A small contrastive image-text model, trained from scratch.
Training: muon at rate 0.022, 18600 steps, batches of 256.
Rows from block 3 of the text encoder, named by matrix and row number. Rows with one number belong to one neuron. Each number is 128 + 32 x the weight over its row's rms, rounded and kept within 0 to 255. All counts start at 0. After the name is the row's rms in percent of the matrix's.
# fc1: MLP up (text_encoder.blocks.3.mlp.fc1.weight, 768x384), inputs 64-127
# fc2: MLP down (text_encoder.blocks.3.mlp.fc2.weight, 384x768, transposed), outputs 64-127
fc1.331 065 [112  89  80 118  89  92 152 150  40 184 150 131  90 129  60 201 173 145 132 100 184 142  75 138 110 154 126 158 116 156 165 177 107 124 105 127  83 154 108 157  61 123 111  92 165 144 160 147 119 160 120 147  99  88  86 130 132 108 116 106 129 149 140 159]
fc2.331 116 [105  67 133 112 118 106  86 165  61 144 142 171 145 174  38 158 136 138  89  98 184 148 118 133  92 141  83 137  97 114 187 174 110 161 108 117 107 202 127 139 119 147  57  61 115 155 151 129  84 157 130 149  90 110  78 119 127  72 131 162  49 162 161 128]
fc1.332 091 [172 131 192 139 118 138 158 150  58 149 111 199  65 157 165 160 129 124 134 151 165 179 130 184  75 144  39 153 144 116 110 166  56 181  94 114  84 136 169  92  93 127 121 188 156 139 137  98  85  91 179 126  79 122 164  92 149 120  86 107 108 142 128 145]
fc2.332 075 [104 179  75 150 123 136 115 145 195 111 157 136 168  69 141 120 139 147  95  83  82 101 103 140 108 136 202  78 121 133 150 153 113  91  98 122 135 149 120 135 135  97 148 132 106 147 132 172 176 202  84 119 132 132  92 153  61  96  82 145 128 120  55 133]
fc1.333 060 [117  74 109 136 182 133 161 126 114 160 159 143 106  68 142 138 154 145 135 110  82  97  98  86 170  88 139  72 100  96 154 195 124 141 128 107 173 104  79 105  33 167 102 153  69 134 157 168 133 124  50  35  98 143 149 126 135 122  87 110 141 115 115 167]
fc2.333 063 [158 132 117 115  79 190  81 171 168 122 140 131 114 162 188  71  79 122  85 113 104 107 145 128 143 163 113  71  83 142 186 205  92 174 142 125 132 124 130 153 102 154 105  62  84  77 181 158 182 140 118 118  78 124  91  98 125 173 118  97 147 172 139  71]
fc1.334 078 [ 94 123 235 147 131 215 122 116 133 129 165 105 152 125 233 123 161 123 189 183 124 127 173 142  84 112  95 139 106  92 115 103  91 150 171 106 100  75 129 146 109 166  80 134 125 132 139 111 112 111  71 146  96 138  76 157 154 161 103  97  73 116 122 146]
fc2.334 092 [170 101 180 130 131 167  72 132 206 107 154 107 128 183 255 108 109  83 185 117 134 149 140 122  73 142 105  89 135  95 122 130 119  89 167 115 156 115 173 125 131 140 103 139 129  97 130 140 125 102 156 154  83  39 130 200 143 165  98 105 120 101 136  91]
fc1.335 042 [ 36 164 180 151 141 101 142 151   9 119 130 144 137 110  83 161 162 114 133  92 131 213 105 131 143 146 132 138 116 167 152 188 183 196 146 129 117 122 199 109  72 150 173  91 109 112  96 117 125 140 198 126  84 120 146 151 120 100 128 126 111 125 150 159]
fc2.335 056 [ 47 202 155 155 157 108  70 168   3  91 132 131 137 152 122 204 145 160 106  78 133 191 126 164 143 166 118 132  87 169 118 198 134 179 173 156  86 150 184 108 112 167 154  75 109 112 126  93 125 160 149 145 104 127 105 106 119  57  92 146  88 144 145 103]
fc1.336 136 [136 186  53 140 161 114 127  88 178 139 115  79  93 115  76  86 149 122 102 134 105  96 150  97 163 120 150 133 104 177 169 116 116 151 116 163 159  99  85 136 108 159 193 149 105 188 125  99  98 161 119 110 123 110 105 131 103  78 127 120 138 125  90 168]
fc2.336 107 [136 106 214 121  77 144 114 165  72 143 163 156 144 138 211 160  78 130 137 107 144 145 102 125 114  99  98 115 160  97 110 133 161 121 134 112 105 157 135 140 151  93  38  94 106  82 132 141 172  98 116 138 136 157 157 116 131 173 111 125 122 114 175  66]
fc1.337 097 [ 74 126 153 106 189 177 129 152 113 139 158  63 139  61 165 179 166 133 121 157 153 129 153 110 124  82 133 104 103  91  84 125 107 162 138 110 137 106 185  90 138 167 151 223 122 116 110 131 157  75 146 138 126 125 151 192 124 168 105 158 180  81  92 212]
fc2.337 080 [187 228  99 138  73  71 114 138 116  82 108 156 177 171 100  79 116 140  89 101 147 150 109 130 121 126 149 170 145 152 164 158 136 143 109 120 117 171  66 107 150  97 111  30  80 119 188 113  89 135  97 118 137 177  83  70 138 102 172 120 110 173 135  82]
fc1.338 114 [119 105 136  96 126  95 167 113 166  70 116 162  83 132  46 131  96 156 100 135 107 117 197 132 131 152 178 101 174 152 116 146  98  75 143  96 139 132 185 117 141 142 144 131  90 132 123 188  72 112 122 141 137  73 188 200 152  98 115  92 131 106 123 135]
fc2.338 100 [140 181 137 158 146 154  79 124  82 138 175 103 161 156 178 149 141 126 107 129 164 168  79 140 120 101  94 160 106 118 133 138 200 188 112 137 130 140  72 179 130 129 141 170 133 105 154  72 169 160  95 146 118 195  69  51 112 140 123 161 149 164 138 153]
fc1.339 114 [182 163 133 129 123 142 160 165 135 147 155 182  98 102  92 139 167 134 218  92 120 118 123 160 180 163 213 166 124 163 152 137 200 136 100 195 164 132 167 141 117 142 167 127  57 170 174 105  84  80 124  85 109 114 149 123 145 140 165  66 120 180 137 136]
fc2.339 145 [ 97 133 149 125 164 143 109 116  86 151 148 136 123 120 163 126 168 113 151  93 125  94  68 155 178 165 196 127 113 180 131 139 160 119  81 147 129 160 158 135 133 191 180  94 112 151 115 100 126  75 127  60 138  93 183 162 152 130 120 154 140 183 135 138]
fc1.340 150 [159 142 148 126 104  70  97 199 114 122 139 138  34 101 103  89 156 150  59 129  95  86  90 142 127 180 177 172 116 178 126 120 120 101  75 190 139 164 179 104 161 146 123 131 112 118 106 170 123 165 101  70  99  73 166 141  93  95 132 120 140 165 155 132]
fc2.340 127 [133 133 104 132 135 191 138  65 137 146 157  78 187 187 181 177 126 128 180 108 141 146 153 112 112  95 126  88 163  72 112 137 160 148 153  78 116  54  35 153  86 100 124 103 119 137 162 106 123  84 108 147 164 165  70 131 167 152  93 115 127 131  88 114]
fc1.341 051 [127  68 154 128  84  52 224 169 121 121 163 129  54 153 156 102 123 110 171 143 164  90 115 141 151 161 139 110 110 147 162  76 116 116 132  95 133 156  72 158 113 134 153 145 238 127 157 133 136 180  99 161 159 148 150 135 139 153 163 125  83 106  77 124]
fc2.341 037 [147 213  99 129 148 199  16 113 107 145  80 148 196 124 194 153 147 135  51  86 120 131 116 140 131 106  87 122 164 107 124 156 157 144 162 153 125 124 161  95 153  99  90  75  71  95 123 133 139  46 156 115 108 176 114 106 135 140 118 128 125 169 155 105]
fc1.342 081 [ 52 118 153  90  72 120 148 162 199  67 122  92  91 128  71  97 115 167  79 132 104 139 160 138  89 156 163 137 131 136 131 168  89  87 110  85  69 138 144  95 145 117 142 101  98  94 143 179 114 153 114 196 113  98 160 158  81 132  80 114 142 124 127 102]
fc2.342 065 [157 116 132 175 195 157 113  66  82 154 132 147 146 119 195 172 146 115 152 122 101 135 117 132 124  95 121 135 124 124  98 112 174 154 172 173 161 109 134 191 114 114 144 152 146 146 122 107 142 117 123  94 150 139  87  78 148 133 168 166 117 141 158 110]
fc1.343 101 [109  89 184 153 142 146 175 151 101 117 144 146 110  90  60 150 122 143  94 129 108 127 119 142 117 151 136 162 124 178  83 180 182 102 140 140 132 106 107 132 126 181 144 110 153 132 176 120  89 144  98 133 129 130 120 116 129 130 126  70  67 157  94 127]
fc2.343 076 [143 218  96 124 113  91 122 132 129 139 140  98 139 192 188 109 165 129  84 151 124 121 123 129 143  88 134 102 140  59 161 114  76 152 103 109 139 148 107  90 155  72  61 153  82 119  98  98 151 154 153 103  79 139 115 136 113 144 139 143 153 136 153 121]
fc1.344 102 [150 165 142 108 129 108 137 157 104 111 144 156 106 139 112 102 112 110  95 170 130 126 167 144 154 170  72 166 130 123 145 150 156 145 154 160 140 137 141  64 103 155 131 149  81 146 103 118  70  75 162 105 143  96 104  80 159 148 125 113 132 144 163 148]
fc2.344 078 [104 133  87 152 125  98  51  77 123 151 108 176 117  73 135 139 167 149 134 115 116 108  98  99  89 109 199 153 143 126 144  91 103  87  66  68 119 142 132 165 163 126 107 124 184  92 139 115 127 201 107 132 105 102 145 189 117 130 119 122 105 141  96 148]
fc1.345 064 [121 179  89 147 111 154 179 160 142  97 159 190 120 133  97 108  97 176  52 157 150 144 143 114 119 117 135 106 101 162 164 153 107 121  89 103 135 137 170 161 102 103 110 144 131 121 109  94 113 166  76 151 154 172 106 115  89  91 103 121 135 109  88 132]
fc2.345 078 [150 240 115 140  85  96 150 132 143 105 128 176 143 121 187 127 116 155  32 168 183 151 155 154 104 161 123  88 145 144 203 177 141 141  73  95 109 194 169 203 139  84  95 139 109  83 126 118  97 166  73 130 118 149 125  92  97  92  91 141 121 159 132 114]
fc1.346 135 [181 106  57 122 177 150 122 105  98  90 102 117 151 125  46 197 128 192 136 117 118 113  93 103 164 158 173 104 131 185  70 121  90 146 127 124 139  20  98 136  94 173 174 145 111 171 106 121 135 109  97 114 172 137 155 114 159 155 152 104 142  92 119 152]
fc2.346 101 [ 49 138 169 128 100  86 102 135 160 154 163 164 103 111 180 118 167  88  74 149 123 132 123 125  80 109 118 168 120 119 176 117 147  80 114 101 128 237 133 145 178 140  81  53 148  70 139  99 148 133 118 146  81 117 132 167 127 106 107 161 136 141 105 126]
fc1.347 148 [100 146 140 103 161 107  60 163 109  92 135  85 136  56 119 112 125 146 160 133 137 123 115  98  93 126 212 128 107 141 130  73  91 175  86 129  88  96 111 148 138 179  88 106 152 183 173 143 162 131  86 129 165 153  86 128 101 142 157 101 160 146 132 150]
fc2.347 120 [179 127 148 150  92 144 183 113 127 165 128 187 122 152 162 164  97 121  74 161 115 143 162 154 141 163  88 135 136 100  55 155 150  96 155 127 176 144 132  99 122  60 167 134 105  95  82 118  83 117 165 126  84 120 210 151 141 118 114 177 122  87 127  76]
fc1.348 081 [ 21  57 133 113 169 144 102  88  70 189 143 145 160 129 109 144 116  89 135  46 148 122 131  84 113 128 147 146 119 107  93  54 197 109 102 119  67  88 149 148 151 122  91  99 142 157 118 140 144 141 141 151 129 130 109  68 114 106 107 173 143 187 142 139]
fc2.348 060 [179 170 110 148 101 110 181 200 129  70 127 116 133 199 203 117 156 135 155 156 116 132 110 151 131 130 123 126 111 156 185 179  71 132 152 114 139 170 100 126  72 126  89 111 117 103 121  67 117 119 114 149 120 120 140 188 175 131 163 142 106  80 117 101]
fc1.349 109 [161 171 101 141  83 148 143 106 104 131 109 157 140 146 179 143 143 171 102 128  93 146 154 171 131 164 105  67 146 159 129  70  79  74 149  91 163  94 140 147 168 101 153 112 154  54 153 156 128 123  99 101 156 100 103 141 128  88 131 118 155  78 156  69]
fc2.349 080 [109 116 161 101 148 151 131 128 150 114 166  69 103 129 118  83  90  92 104 105 201  93 109  93 138 131 134 164 135 135 153 127 162 182 131 149 111 176 114 132 101 184 130 166 129 162 127 146  91  87 167 138 137 132 122  94 146 144  93 113 112 196 112 167]
fc1.350 063 [123 156 157 113 169 133 181 115 159 140  62  90 142  68 144  95 196 142  83 134 169  78 164 112 121 100 235 162 122 120 116  82 179 118 153 112  73 125  94 127 118 144 111 135 148 143 106 100 113 182 129 166 122 143  81 136 109 158 149 134  92 150  77 151]
fc2.350 050 [ 87  52 133 101 131  84  99 140  79 112 170 149  99 215 165  93  68 118 199 117 111 155  68 121  84 156  39  84 152 161 118 127 100 125 103 142 162 149 173 136 138 129 174  98 159  80 168 152 137 108  88 116 118 114 115  80 137  69 122 117 149 114 158 125]
fc1.351 105 [113  56  91 133 163 105 151 145  98 132 120 130 170  89  96 211 147 167 164 134 130 151 116 155 118 180 143 152 148 100 138 248  76 110 143 149 101 128 120 160 115 101 176  81 132  95 118 110 109 140  96 102 165 118 134 150 142  92 109 100 112 137 101 180]
fc2.351 148 [176 118 136 146 106 103 147 138 115 112 116 135 154 120 133 181 142 189 119 141 139 153 107 212 107 155 120 157 121 116 133 221 132  91 161 123  93 180 135 171 113 165 106  58 173  87  95 115 108 183 111 123 160 135 151 155 126  69  72  91 105 155 128 148]
fc1.352 110 [129 135 159 110 166  97 250 131 108 160 130 154 126 161 120 127  89 121 124 158 179 101 122 125 135 145 115 112 156  67  92 107 117 177 151 129 101 139 118 153 163 150 155 140 188 108 113 105 130 200 119 180 119 130 105 150 157 121 169  79 144 142 123 146]
fc2.352 084 [107 105 123 128  95 194  26 111 158 117 135 104 145 105 157 137 176 111 113 122  76 151 114  79 115  94 114 150 101 199 210 103 130  73  80 142 132 137 160 141 112 101 134 128  28 158 146 158 150  49 105  74 103 144 170  94  98 124  92 171 120 119  87 102]
fc1.353 098 [147 124 139  98 157 130 192  99 146 147 137 130  40 141 103  98 153 142 120  91 140 183 165 108 108  72 144  76 120  95 154 186 117 116 108 112 101 141 114 219 105 165 149 147  92 126 119  87 164 101  34 108 176 146 163 137 179 149 117 144 156 164 122 163]
fc2.353 121 [124 134 128 129 121 126 118 139 121 146 130 119 136 128  79 128 122 110  93 147  94 142 165 104 164 184 121  75 153 185 156 212 130 114 104 156 145 129 136 172 144 131 193 194 135 102 140  87 140 145 129 157 142 139 132  61 116 108 130 110 166 124 135 152]
fc1.354 139 [ 62 123 157  94 189 120 134  86 103 150  99 130  86 112  41 127 106 157  48 120 116 141 129 109  87  96 206 129 167 127 116 121 171 146 116 139 126 113 123 111 169 119 141 128  86  72 115 146 124 136 168 139 129 101 109 148 114 105 100 114 149 107 163 139]
fc2.354 118 [153 101 101 164  70 117  92 160 103 139 127 134 143 138 201 145 170 101 180 118 107 129 111 123 152 133  64 109  95 127 192 124 101 130 135 145 113 141 144 154  73 165 104 123 159 165 142 126 162 145  95 112 133 144 127  82 149 122 150 129 109 135 101 117]
fc1.355 047 [116  11 100 113 147 118  64 148  76 106 140 171 169 159 150 154 136  94 148  62 118 126 176 137  99 127  68  97 132 133  72 147 170 108 103 155 148 107 168  37 132  72 202  99 131 170 104 156 121 187  61  87 149 166  87 142 175 128 140 157 147 173 135 169]
fc2.355 053 [ 77   0 152 108 101  94  82 118 100 108 123 174 176 160 156 165  96 133 118 116 108 132 163 167  91 121  79 117 150 126  94 163 119  82 116 143  95 174 167  75 150 112 201  54 100 152 115 143 109 178  92 117 110 111 103 109 146 129 111 143 159 177 153 155]